A small image classifier, trained from scratch.
Model: activation geglu, patch size [4, 4], depths [4, 4, 4], widths [80, 160, 320].
Training: 10400 steps, batches of 256, held-out accuracy 100%.
Data: trained on views of escape-time and Newton fractals, 72500 training examples.
Rows from block 2 of a small image classifier, named by matrix and row number. Rows with one number belong to one channel. Each number is 128 + 32 x the weight over its row's rms, rounded and kept within 0 to 255. All counts start at 0. Numbers have three digits each.
After each channel's rows are labels from the 100 images, of 14848, where the channel reaches its highest value: "strongest on" is what is common among them. Only what is clearly more common there than usual is listed. The data: views of escape-time and Newton fractals.
# convs0: expand pointwise conv (model.blocks.2.convs.0.weight, 320x80x1x1), inputs 0-79
# convs1: depthwise 3x3 conv (model.blocks.2.convs.1.weight, 320x1x3x3), a 3x3 kernel
# convs2: project pointwise conv (model.blocks.2.convs.2.weight, 80x320x1x1, transposed), outputs 0-79

convs0.186:074077053152128110128181162158142151085130075127128098175078140128175128128074161194102105162123098128096185128128102128123142155128115126128095084141153121128074140076148128128099118099147168128164128078068154029131168128128148118128118149
convs1.186:157150145144190154111172153
convs2.186:110134206062117094102137128128091071128124134171119100147168200067061128114165142128128164178128131128128128116146128119128175104128095128134128128029128109095113128079185128172094128045128066135128128122178128141128128128155143150163128132
strongest on: pastel

convs0.274:128050165117131158128152166128207106169128148162128072089128128121128128048159081101144157128128118125128130102237103184128109108128128097128180155135179115128128103108148127089051128112128128183123110166129128128101128128154099101121125191
convs1.274:056086083136120128113126123
convs2.274:128068086115128162105163206163144128163128128128128145064077174151128148077114181099086128118128128170182155174171106144128084067128081078125126128128091128128128128143068128128110128164056128128187128089128126134140093128103155128140189173
strongest on: pastel; vivid

convs0.265:171128171073156128128124114168180128164128186173128078091128128206104128102092086129128110155136075143119155190128128127185128122128053170128132121073168119119178148146128128097121128154141128089128114040158131128101152128157128075067150132
convs1.265:139174145068141122076139130
convs2.265:111128124089161128060084125128128165179141158128137096175188170094056089132111128093111163146128139205109128128167102138043151128136128109100113116073157138140128128141147128128088128128128128103128161037087128146139128070086087150071145128
strongest on: pastel

convs0.62:132142086075191128167122134103128172128150118155103120107134156170111128128119128128127064128112116091109165128128173169181128164122055190126170140091188096185150145128103171118131103128128128062057080099180128088104170149166116085128128101
convs1.62:128166128140207130133163133
convs2.62:128109130130128128154128168100128128146103172134081135157144080092170093128138144134196136161152140128152083128125128087050159188098135155188128128087202107128128064174132155128118126187051128138128128079158176097130163102155068128131163130
strongest on: pastel

convs0.170:099197108158077117098115153128069135099142128110157129128157170128198169128145122097079183106128208151154104128090143178164148128128128167108128128088087096128179095175124081128050128128148180147161175157128127170128128128157159128140084100
convs1.170:110118094163169156079128088
convs2.170:076128097101107073138128096122100106064089187175166128138123082102128128167173128128128128128119169172128131128128098053161178183162131166128128128101154096128128128148128116179128106113128128070184140128181155194188195128128128152128129071
strongest on: vivid; Newton basins of three roots

convs0.46:116140124158093128186121159174149159126144179128183094102089166171106128128068090104128128118128080158070164090128185206129097140142128121148128145069169128119128120082084128128122104073182181116136128174125100128091115128133174092128075076
convs1.46:115118114125207119138175141
convs2.46:170160128081158116070096182128135174133081125166036177121079128155193112165120128128128175138149128139150151158159087078128150128104128128100085162081204101128166128128128126157161128129128093180163128128128086140128172102139122155069128170
strongest on: pastel

convs0.26:156134128138078082170128076211208071128128115152191094131128104199079128128128112128128136128145128125113171128103128145145169148128168128128064118111050083080180152128128155079128115128069136097093128128106109093144150171128109147162128112
convs1.26:127132122138223132127122123
convs2.26:093145109124107157151189177176128096116197108146128159152104128128165128128128128128128128173128089128159128128101153077079157124091191134128172087171128096081068108128155190128168163181164091154138126163146171128073128175078143172165096102
strongest on: grey

convs0.113:128128128128180110119128099128128128128058131177157067017102181157096128107142095060166128104095128128128110118214137172132183086161128105128128116082110102128165126154164076128070148124111128133147082129119100128142085128128144128109075132
convs1.113:114148128121154067074161141
convs2.113:128148178128128065152096122112172148201092128128165134073074139096128128122128173063163128074128128077117062096172132163179160128104082128143056154128128085128152093141075080169148128128128146158151128128126085125128105111162154164128082093
strongest on: cool; tricorn

convs0.290:124146128128139128094186098128081133150141156128076214177190128170128144148162136128093088128152105105101128163130090115156079136130091149128113097189168128165087172128110128073166128117138132146167128058080128128069152145098164166097175076
convs1.290:121124112124065091116100077
convs2.290:149128102083142155128094153128128128101108168128128128172075095163105192128126128099183105128087144108128128128195128113087128057078130142121124128039198097128128128128099128128167147179192128200107098128128120128204128128182098091128128126
strongest on: warm

convs0.141:097077128177103153148145128177179088128085060128161131106120140082146128092128160167158126130118128128098089125128128112086128129102179117128128128167128161081128140098179128111128128153081094223174174128066144149128097156128128166210184140
convs1.141:146140170115182101171143161
convs2.141:155177167105128104128067178085085128135128243186128160139145109128128128128216113128120117128111149118156128145156128128128135154166128121146128165065202128128128128202073128128084126086128128128102088103128110149131189128147128138067128128
strongest on: dark; warm

convs0.250:194186128139128153128133169128128193128102128128057154150146133161128128128077170128086128097102128057102115161096128128200067128128073136138110128128171120201151128095076114128128071138182128105128128128069128128128107088122146128056089128
convs1.250:123118145067062144127117148
convs2.250:150128128149153110128188152128149162128108154128125128093128166221111128128128068120107109076128128065042128109116089128098150087128110193143109139128138123143085128133059104128123066108134121205128149199088128080128094167128152128128106090
strongest on: vivid

convs0.179:105117128083142132128085128152168076136112065122128102133108128170088122128128092082128128143167128128166151158093128128128136123123174083083106158079052107087128169128161094067128120079199114128111139128075128128128070109224133080176138128
convs1.179:119124119125222134115123129
convs2.179:119096148128090133097111108087077107185109164190128115154164085109107128105128184151149162074132086104059095149098128134128137151082255128084150146136097135103103094128164155162121184128159131142125115120128142128125113104101111160172128128
strongest on: warm; vivid

convs0.180:128162164116082066164031093220162128107170152154128128075092124171128128117146137075093128128172098077128103128150128165151117098132109089158174184102128128096183128158126126083128171128128159083128091176128139098130098128088128128128153128
convs1.180:122132124150220135121140130
convs2.180:177128128063128128088103128084052097128198128110149128194128140151175138128105147148103069101128139160093171067159154108128094128115105146189128128128125093187097185092103171128107128085166107163107128083180136076083128128153111128128128112
strongest on: cool; vivid; Mandelbrot set

convs0.223:147163137103146098172122072164182124091128128162128117119052128128040180128141131128127130088128177055128097107128128128128150128091128128128166171128128144136128173128118072128131098128099101128152038101128128148174098087144235128128128128
convs1.223:142095133152114065081129158
convs2.223:128126128128128128152128128129164078032128076128128057171150128105092092128128104052128135128116147128168158078120128152119128171108128143173164103081128099140172074177175158096128092128101213107142155121128178128169081092128148133104128089
strongest on: Julia set

convs0.207:106128191093065138165128128148084081156128069134166085101182214089082118159148128128175160165143128164128118090107111128103098128099128097124128148092070128077128140105128107162166128162101149163128101093124153125168082128086128154211131127
convs1.207:102103174101087185131129136
convs2.207:128084097178154119161146153082128084105094128152128109128131099148163150145128192128102073074128125114089128099154106128183085127083122180145128073128164117163132085157085128128095128169128197179128172199106086139069147165163128128172163135
strongest on: dark

convs0.93:138100128133128128128133128096123113105188134201175128094137128122128149137128163128068120106105087143128077101128107128126124101128156094128128056128071164133173128149128149192128090117128167063196124160192174128128157128185128159128118025
convs1.93:166073120087175138105141121
convs2.93:159128067154134160159165128134128128128140136101092221128128177093107128108153197148128166128195129079181128128128169106151128128128078084128128207169066151124128128103131128134128128079103073108091128091153128181091128148060164139128128128
strongest on: pastel; Julia set

convs0.181:110128168128117111104044049134128099179160158138097074085138128128128135128123052128128140128128091066156147110156104137069136163176155128102128122120107090128125156068159128128128149087146152111105091232115128058167090138128128138128138127
convs1.181:103113093151193143084123122
convs2.181:123148177099121128128128095200102098110158128128206061146128115128128168091143067150110128148098139097037128128142085110119159151122206128106150139068135074119056108075180109148128142134192128128128140128128113116153128128167104128096113096
strongest on: pastel; tricorn

convs0.14:146139174128078203103128128114128128106150161060077128099126161095128085112110128146118100177099051128152128150128159128111128142156146128172075128181116187168128128153128189128101079168060146128128189094113128087085128183128085143108128150
convs1.14:127113127073090138085077129
convs2.14:091069128128128128120134128134128179128121128128128128128128145159128084128095128128105072128056128128128128128156121128128181205163154128108058031189173110115112089128124128205076116128076165115190128176128122089128114128159074100161114128
strongest on: warm

convs0.239:136179100173102144160128146183126128128128128132128136070125136147072112131158159104089163161128073148138151166080206172123102128140105128127098173166093166167172128128087136128142057140128064136108086128037090168128128184128096114102129124
convs1.239:119117118113212157109142142
convs2.239:119067156100128084151103113122153167090097126182119073128085092180128128138114170118192079128098107128157156128217128142113220211178131106139130073128143090158121105128077117128071128128139128128138148128157124078128090104128128128116116128
strongest on: grey

convs0.164:128128146089114128128085142160162139128128128088128101129092111128153118113088128110128195140070128128101104161100160091128187071072196128132128128128066156099173165128208128103122066171096049183119095136088128100128158162147110128164128160
convs1.164:118122126136223130129123131
convs2.164:115180186146161139128128128135085105152136128168128143117143170076085099163163148128101158161154165169172160100128161128128128128157106174114144128128199140128158099180128155115088208147093105067168063128164104159122161091164106128058153098
strongest on: warm; vivid

convs0.70:100100151146128154121128128182163128135098137160168163112077127082116169141148128072222128144157183096090032097128169103128128147131184098171149114183095128108125128128184083101112128128128104128128162135128122132095128128128110088167079199
convs1.70:130113133096044099135120129
convs2.70:128083128149157128137128144171128087128085132128161057128128128112128128116144137079128111079070161128103052112150138088068188107082182132091128128102158128120183088114128128123128084184076128130128161153097109164200128146128058066128105111
strongest on: grey

convs0.156:203128135128128090078073128128128173124145128129128165148087073097186128128128162152143112128114149105165212218101117165173128140115150181128150159128106163128159128061128121128098081128173163081110051128128105144156128112182128128129138130
convs1.156:091130131164202145152146130
convs2.156:110157137128076175207121147128128083128128167128167138146121149128071099081128085128128160133128104157120128066128128150140163139112092052128128161099071083102148128207128115118101146103173082085103112100157169182143132110061184148099136128
strongest on: warm; vivid

convs0.7:128145128145128139074128136134128098068178128126095166128128121083103136128205109128167156137180139169169118131159094173136081128133160081198128104181179138151128121125102128119101208128161128128107155177108106161166128037112128177090128169
convs1.7:134110122153213132137156131
convs2.7:116128177099181128105136128116128104090128128172126147174128069186128173128155128128128120128144186109073099186128115099128100088158128128128095152069092142128134095132128082074203096162132171153060128058128111159100128076117101103195141128
strongest on: vivid

convs0.112:137187119186143172146169128145107174128129095101157128104165128137094095128128123076087117159148065128128149123051128128200132158163142128128071167209128165128128156160130128197128128118179111157153101072128094105086131156128062128128139101
convs1.112:096150109142102090179152084
convs2.112:128128079095109093133091137113111128059107101128128076087128128143157128141144128128148098159128152122172148184138128052087198198086100133115070168096120128128145121079152128160103052180128153128121189136128164128128183092128146194135144128
strongest on: grey; pastel; Julia set

convs0.287:086128128134056110128143074215167128128162128088128077098151128128134154177109130098150090191135082098128083081128128084075128136180155128091073128160094093134137157088080132135105152169081117159134128128116164109104075115080101138128143079
convs1.287:112115125142215124148148114
convs2.287:129142149148098122148137195090061085117128128150094144118128156128065128087188128128082159128106192187157165128153128145150093128084128107174158128128182128173128075173137128128162128128105158128152117126165193128128145089140084169088202176
strongest on: pastel

convs0.106:128155154159128137128128128167128176128128128105124134059168182098128128150106145083128192128103159006099147128128108121128170128128149128076128128112128152165088175128128080128128091083128061151160128116073128087178108128102078076154128078
convs1.106:149120108111186163107080102
convs2.106:142090103056177178074171169128128105137098157116128087128166128134154166109089140189162153105128128128124099128097032145081098128143128173167083128128128173082121128089122128133128128195128128128112147210139073128128156128181128144180128128
strongest on: vivid

convs0.99:128084152057194084128128128085093069128107128128128106138117113101102183141128120115108159073179128128128078091128123128169096073147146066127128122088128093128128158128171037126168128085128093094141081151137123128202081128152170145128143095
convs1.99:152122113093059102159107111
convs2.99:110120128073128140128088113113098107062069123102128165128088128059106164080163158062150178107183128113105128156090154161151128128128092136128105128148151118128100128151109128149167160128159157128130128125082128128130072128087128174093223041
strongest on: Julia set

convs0.66:128128145112149130073128128157123100197057167158128144128136111106131128122128128157208180166143147079105067121128128128138101056128116107104107120128123128102128162139128128123155149183128094094128082143180158128180208151081128208149071128
convs1.66:146078177157102138108084125
convs2.66:096128087101128127128102095103115128128096116128211128090128102107105204178081194128123128110116182082088128130100128083187201128171140125128128134128111128086148107154128084152128085128147160139081128128208154098128159143128174109191086128
strongest on: vivid

convs0.151:110172128178103098121098060162177154128052179128156148084100128168113149096164096047178128063113148077128108190128196118128158128128090122118135175098128139164160164108127116086128096095128084138137109128128128182128128128110116112136085097
convs1.151:151170133154159180150172141
convs2.151:139107128158145128128193145139128128071154092093120162128187128128178067173080100128078093179052154164128128109119128102106145128107097185117119078174147128204097071102097192128144099128116128122128128088139099128092088128085074128128128128
strongest on: cool

convs0.136:119149128145128115080128158161121194128049103128109105108202179122117128128142144117145171096051096128149128161110173089128159128080107128112149154128098179147068156026128174153128128177148128128162106117128128151116177168153154158162135103
convs1.136:121149147091063085131118099
convs2.136:135128128132128128128119128116166119150186169128120173128128128097087102076128068102204095112152113117128128098128109083162128057080160110166118128128122102128148205102157128173121080141128132211190144068172116162106122143110150190082128158
strongest on: pastel

convs0.142:121148192128063128128128181157128146154097128128128128151215187115121128154106108128135164165133160175110144149128128128128128087128110144142065125165137102128102149168086112196163128157128128125128128072086106111066023128097072128106088109
convs1.142:156161133149104064160131093
convs2.142:164105094100128086156147079105206128110206098128128128128080140167128128128095136127128128109134144062105128168128128160128128180152123068128128117142144123128148128128142145040101074111128153084179128128128171128176204096128193180110128173
strongest on: cool

convs0.313:145128128103138168131128072131157173127190132207148085130068147095195183128128113116101135078129149128115128089166128195144154128128141124128128128055128130128128086135128096109113084113161132040133069174189118161174128128128128116128128072
convs1.313:128123162075070161102127123
convs2.313:128150132148140128128128182146057128128146128082080107128114137083152118088167110169061121128171198128128175104127123133163128132128078125167128181128157167144097128186115076155180163116098098164123074151128128193137131091156127178108183187
strongest on: cool; Julia set

convs0.304:128128128093070111166128130143128058128116083173230077087109128184129128111128128128145102155185128141128128145128128128128170128060187128165128158073128095128148128062157118066128092107134150159128119128128120128182065110152094110146128066
convs1.304:148149154131135124059083100
convs2.304:161179135128128155128138164128128092179128128062128128040099136175128083128128128142142128128101069045072172128115128199128128164128048131180175097128072138162128133132083104118161076128098147152128128128166128128103128128177121128134081128
strongest on: dark; Mandelbrot set

convs0.138:127164104112143128168128128125186099154142128128175128054078109162059128118117091106151128104128144051128089142128126141173125102128097127151128128128128102079088128078128039128133122080128128058128074149113190174184128098145179148128095101
convs1.138:067090153144103095146121095
convs2.138:045128165155101059155093159157122125017086114184129128168140145112128128142142139128128099150192151151173149161120162149164190106161128123155128129153146154176164128108128165128094081136128188105129131121109156129182152104128172159114148158
strongest on: cool; Julia set

convs0.90:146082084128128128102147122114132072084153120128096128128128128079116154064128115128085156128128107182116101114128128128105128104086152083146135094159172128129128102128055091137134150097162120128062128128111128160128091037048168207059132103
convs1.90:146140133116039133114107135
convs2.90:099089128131158108153166089128068112085128128163098113128085110142131152093128120128054128128147128170128099136105113149128093150173151128128095099168112072128128151090059128128158206128190182128069120128128109128128125100070176206176153167
strongest on: vivid

convs0.95:128128159128128095077128128071094128115135139128130158099128128112186128076148128100113144121164162151163121128195128128128095128023128128128201118105185104127128081126184105128166128098076118128112050087128147128178128042141128156115154161
convs1.95:098097157090084151153156162
convs2.95:128110119128120112179128128171143106074119128139128115136134146194128128128128137111118128162128088128128099128102106098105179128128107172172128128181123128135104062082066128173092073185128183152177205194128128078128128196128163116128128048
strongest on: vivid

convs0.309:081128138166128128131137143128068128128154107157145166119182128128197044128077128126128095128075128120128128074128162128069128141128128089086083057128122162128128127071161140128093161112128129158154183168128128128144181184128082128218120128
convs1.309:123149123170048133120149125
convs2.309:128097142066137117147174128164126175181174128128143183128158128128077153128097128149128186128128061128105128096128141073138118128128160130074104122134128128112114178054128108154080134125130010109128110140157104107169199153152088093128112128
strongest on: pastel

convs0.60:084153128147076100153141096157173165103064092157123148095100159166128096128128093128187128112156128128128112141108166130155128128139128128128135120070079150122124214145239131128146095080111109112166140084104112153187128167161112125173102076
convs1.60:124122122129223133130132131
convs2.60:152128128133171123171189152072088128128128128102153135158193128083103121106128098129128128163053128159072217164088086148153156163110158128084147080164103154128121090169128098165072128127128128081170108151077120128173150109128082128124146168
strongest on: warm; vivid

convs0.190:078077060128128128128178155153141111122105128128128173128130171128128128130093117153129109128119151128134133120123174151186119165112128098096083106128111173108083177050128197091128119094082136100122122114128122015101206128129166081108128107
convs1.190:142144138138215148117147120
convs2.190:060129128137128154170153110104144064128149090128138130084128114085094174126148175128138126197128165176134161145128117153178128189172136080115110138077144137136176116095185077169129130061160145092077090101181128134160128128158119155183128155
strongest on: pastel

convs0.199:021086128175103109128123084128183150128128123177128098104128119128169128157104137159105084107179138128174124114128135176128128216153151087128177128084095145090128118114141183099083144128128128128143140131148137067116130101177170063128186128
convs1.199:136116126115038109134143136
convs2.199:163135182112143061093128187127162128161087145177128170131128107128140128196211164128128128128146110128128138114091129128099128106128128122157162180128188180112191128145128128149132146151063128040127128086128206168092125156083128138128120128
strongest on: warm

convs0.172:117117128210095128155136128153151102090103129117128137070128128128128096128100144128098106186128145128128175128150238128176091128213091115092087128128128128128159076130099128128128075090081107128076128126068128063128092184128135128103095119
convs1.172:114126076128119060147162122
convs2.172:163123128201089040116128128159138128128128079106128128161118064155128067128128135187172102142144128074128128128128128128128141169193128177128091107129110082166107128128123107164128128146128179128128088214095077128161119128177154128128128048
strongest on: cool

convs0.57:113102146040128172128128082158128079120128128080172128128128039101128152159098132128128144128165114128121148128109128088219128089128151128060083151142037091090110128171125130092128181091150127128122100128079128169154131115183137112128132128
convs1.57:151131103067169082149123119
convs2.57:128170167128128103128057128112133128156128151169185162161128128133128179115128125105086173128144173070144128128147094133128128153095117128128120133076104058077177128173181072151170207155155137056133128128131110181167128080142143090106138087
strongest on: warm

convs0.267:128165128108128154163131142124137156071099128170157147128128142171128128055104069179128163128128128159099135144154172225128143163133022136128128126128128138176109128183129154122083094060128168144102133121126058142112128106095128115065138128
convs1.267:130098129089051112134109145
convs2.267:122154176128100168086108128140128128106128128128097167098083128129086068128213162105176109179088151198146096092155128090128128128107149102169130128128165107105128115177167103142076132138069092123128128128117178181128162168083143094064128184
strongest on: vivid

convs0.45:170128128128100086150102128128128094103119127128128170084138128156066178128092151128160197144154118049128076154128128156208157128154145105157093203140128112128122186084142079128128105071128087088142083128128075128128128118183183095138147128
convs1.45:140164123136216131133127130
convs2.45:128162128176079132161138170163128197138093128128191128189176137117128076177108104153128128128128124137104128128128158136128128114072170128100091059153150180128088104128116188128165059092175090157176128125166096109108094183102134147078128109
strongest on: dark; Mandelbrot set

convs0.29:146128098081174128129128087069173128175161128158128095087128128100142124157128106180099145128168128130161093071128091158128170192144141089070128128048111157128177128096138109086128128092094128077128055128170164159192128120174128142161136105
convs1.29:135140143101057133106078134
convs2.29:153128108081146146131095094098085128163116143128128182171181150078166171072126128116128176097128171162144135190128128162128094136112128128090171191146109107094128128128112128164192171128162109116103128092061152211110076128138128137171180100
strongest on: cool; Julia set

convs0.251:123143200179069128100168165159201128158071128128125141133128128128128128102145114128144103165128128128077178177085204148128074128169142144172083098151134128196083147128106191123128128130128128115088188128079128073128130186109128128111128128
convs1.251:185137150091169119100092113
convs2.251:128128152170128128128126128128200118092128129171159128111090128126101128160117128054164128146084128112191128101160151128128166234126125131073128090144173125128124128087128128083076115215100128153164096128162129101143172116175128150129118211
strongest on: grey

convs0.245:128094128109154128172128130123128085136154124183150128068096083128150184128155076053145146127153120128096081089128128128186102121151128054141151112128079155086122196100181056128160112107158090081154079163095128132163128128157164128099095128
convs1.245:120111130112217118119109119
convs2.245:166166098128170138107128128128149128149128097128185225168128109128128155132162139128198118068118128128144152130114157139058135092085175141154128091134085103156105161082196164128174151128179060128102075131162148167128086128088126128128088128
strongest on: warm; Julia set; cubic Julia set

convs0.224:156132078104173128128151128099128132135128088155109128150116128185161170143160128181097132128128118128128170128097149147214061128123089075052127081130150207128117185128110128128160128128112145061115065132128181137090193112133170128128099119
convs1.224:136130117143147115105100045
convs2.224:140105128131116176100124126135079110145112108096111129128128128139128128128151079108156078068088111102079133148091128176159128061128184148119128105155213128173144174097128157108181153126189172160107169080163096155138172128167137096103144047
strongest on: pastel

convs0.157:171128187116128137128078128178176128108151181128201128128045147188102159128128068109109128100161128090128145128161178128141117133128092139128185161140122057106128089128098107112097128141099162128039115164163087101086128128128099130128128081
convs1.157:126142135113219131115133114
convs2.157:128179161060184148037128128090128128167139110128074165128128128117189136167128128128107091128127137104144128128160128139126128128176083156145128161138128085128176128128103180154103128108128148092152166084177090099082176095157106040078128168
strongest on: cool; vivid

convs0.132:098068181206128127146128153128128128148074095109128134090069170128128094089170149108128128177106128204167128150166179087128118128161160179099128128128159170128141128104128120128083128133095128166183136054128128128110128128128033078128128128
convs1.132:161107157147059133147096147
convs2.132:128157069047147128105123064128128128128177128128166213128191128129128109128128128128147128126152128076076128075128141090128067123128144095128128205144128128128120128128073104147128158141195086128114162075142128159154177080128178180089128128
strongest on: warm; dark

convs0.302:087111073097176108128158128137159153128142108128128180119132168090087093134181094128079104190153112164128204125097128083206060128177106128110083113128154128128120165148128193100088114128128128128073128109104088149128128102128193083114115100
convs1.302:079099084098092096146150121
convs2.302:085128109098147166151128128118114106094128172142128128103098076098121156128106128139128141128128082104107033048183128184128111066128128137175133052128128151128134146167074096114120128128128128198170116156128138165124088103165190128179128073
strongest on: cool

convs0.294:089166128123128128128128128156128128062220105142146128104128087146111128154097152128088066099128086147098112128110141202128157128122128128079086068128155076100068167128092169121115127128108167128128166143128128000128115118126135152120128103
convs1.294:111099127089051115118110125
convs2.294:176170121185098091070074149119188128128095151128128126076130128157075128128194154136128109162128128091128168128104120087128096146080128128117065180087173128154158128128128116192105100150128128128128055128171128099124202187166128128128128167
strongest on: warm

convs0.262:128128165166099092166087068202189089151128148126128122123123093111050187128122099128154161128203117085095092145085135128128099128149140080139144169144136128141113139138095063064128161093114090128060078186132128143124148124128128128095113145
convs1.262:121132126132223126121134124
convs2.262:144128128158128104147128099128093154069207149116173170193091168166144095110183128145119072154139128194100152067157128128158087094128128128187159110128167134194089171128092165127128128084128164128086128128148155132081099096128114107074157128
strongest on: cool

convs0.276:149128152111128142128070099074128107128164084112053120180128154087112128133128085181128174125106172097082116153076128149069150149101128166091128105130128101128097152067183097128128143129128063189128136128067128156128162138139063128196153128
convs1.276:096092135085080120156157161
convs2.276:128142128128115082128185091128084128118112136098082128131113128140128128192128170148146128128128147132104112140128141128128218160125208180168102086151128158093128081128110124116169085185103160128104121128130140121128133174184064128200128030
strongest on: vivid

convs0.195:128128087145114101179173128128073139128128198094154167104174120128128106128143128139082062118149128170145063108098110128122128128197072128169128184177131150174086128151083157133162128104184181111128157128186115128128107109070128190130098133
convs1.195:122127126144222134123137133
convs2.195:157128161115114102134104172128128073145073113126118108148169128128149182128128136120179187128084158141105118151138128088128174134122107097128075150128076097101183138098234128141128172128080077128161073098117156178142178128073126155152076128
strongest on: vivid

convs0.228:185160101059128101128105148111104156140128128145091123143111128092128165080134128147128155114175153128085101149128128194134059043083097097190128181160164128135128128128093128110147128123189093156065128080129092177128140128127128203117136167
convs1.228:106083121105087113161158175
convs2.228:128110128064128064128101178190139138128128100179123128159128125174141128136116130191179081147102132192128101159079088101131160191128118201148119169147175080163103076128140189131128121143128128128128128128181165184128139097158148128128075128
strongest on: vivid

convs0.234:128174079128153126128174148148128128128086067084128126152172118065128151141155107172172183103069190133128149128128128128128136105049128177134131101128128193118105166107171134181147085160128076192128125054128104139090109119128128145165128094
convs1.234:139134149078065105131089129
convs2.234:126114128167108128161087057186128165112119142147168128128128128128087096141145150075128128141128146085128128128128191109157170149108128139100100138113092073192114128171201165092128128139128068116092096087108119180141128201132161149128040089
strongest on: vivid

convs0.177:164120104128142180158128050128128092128113128089131128117128128157128107128128185105079128128185128101082094128187089184123128153095128128128128105128128122133209128227094128128035128128094128147143124128122085092162128165201128117128148174
convs1.177:164137090077107174149129100
convs2.177:168128088121181071188127148128133128128128089123127123147128128137228128142110128091109128069193151128128091151194166147164103104153145104128128114128128128153128128233166083095037182104128128128150125128128101119128115122187132128128146146
strongest on: vivid

convs0.134:151128143126100110067052102159105128128098130146128130138136128128120144111106150120204185128100100101160103099116066134139158051128128128099093128089104128128157148133191071137164096171128128128128128128079176186225128115145072128176135135
convs1.134:115121118166200168112126107
convs2.134:146134167128175128128076128128128128100102128175090150161128128128192128128124159097128065128064099128179168128084128128170128085163184167128091195065180087158178128137128128081128125128128087036160128128148152128128128106128152128091113074
strongest on: warm; vivid

convs0.284:117115128170098093156128156180128128164074109109186084128099136082158128123152128075122178147128112161118125119145167086128164128081121172170143161115166128132122053120132128161128128183099097185079162116167128128111180184068128158098049130
convs1.284:121137120146219118117130116
convs2.284:183201128177128120086078085104128095128091128128167128154112089133128164128128164093102160069113106157164168128159128139128109124128162128128128128116087143156128128197167111128120183076128150073080128096128169165067086128098118094080126211
strongest on: warm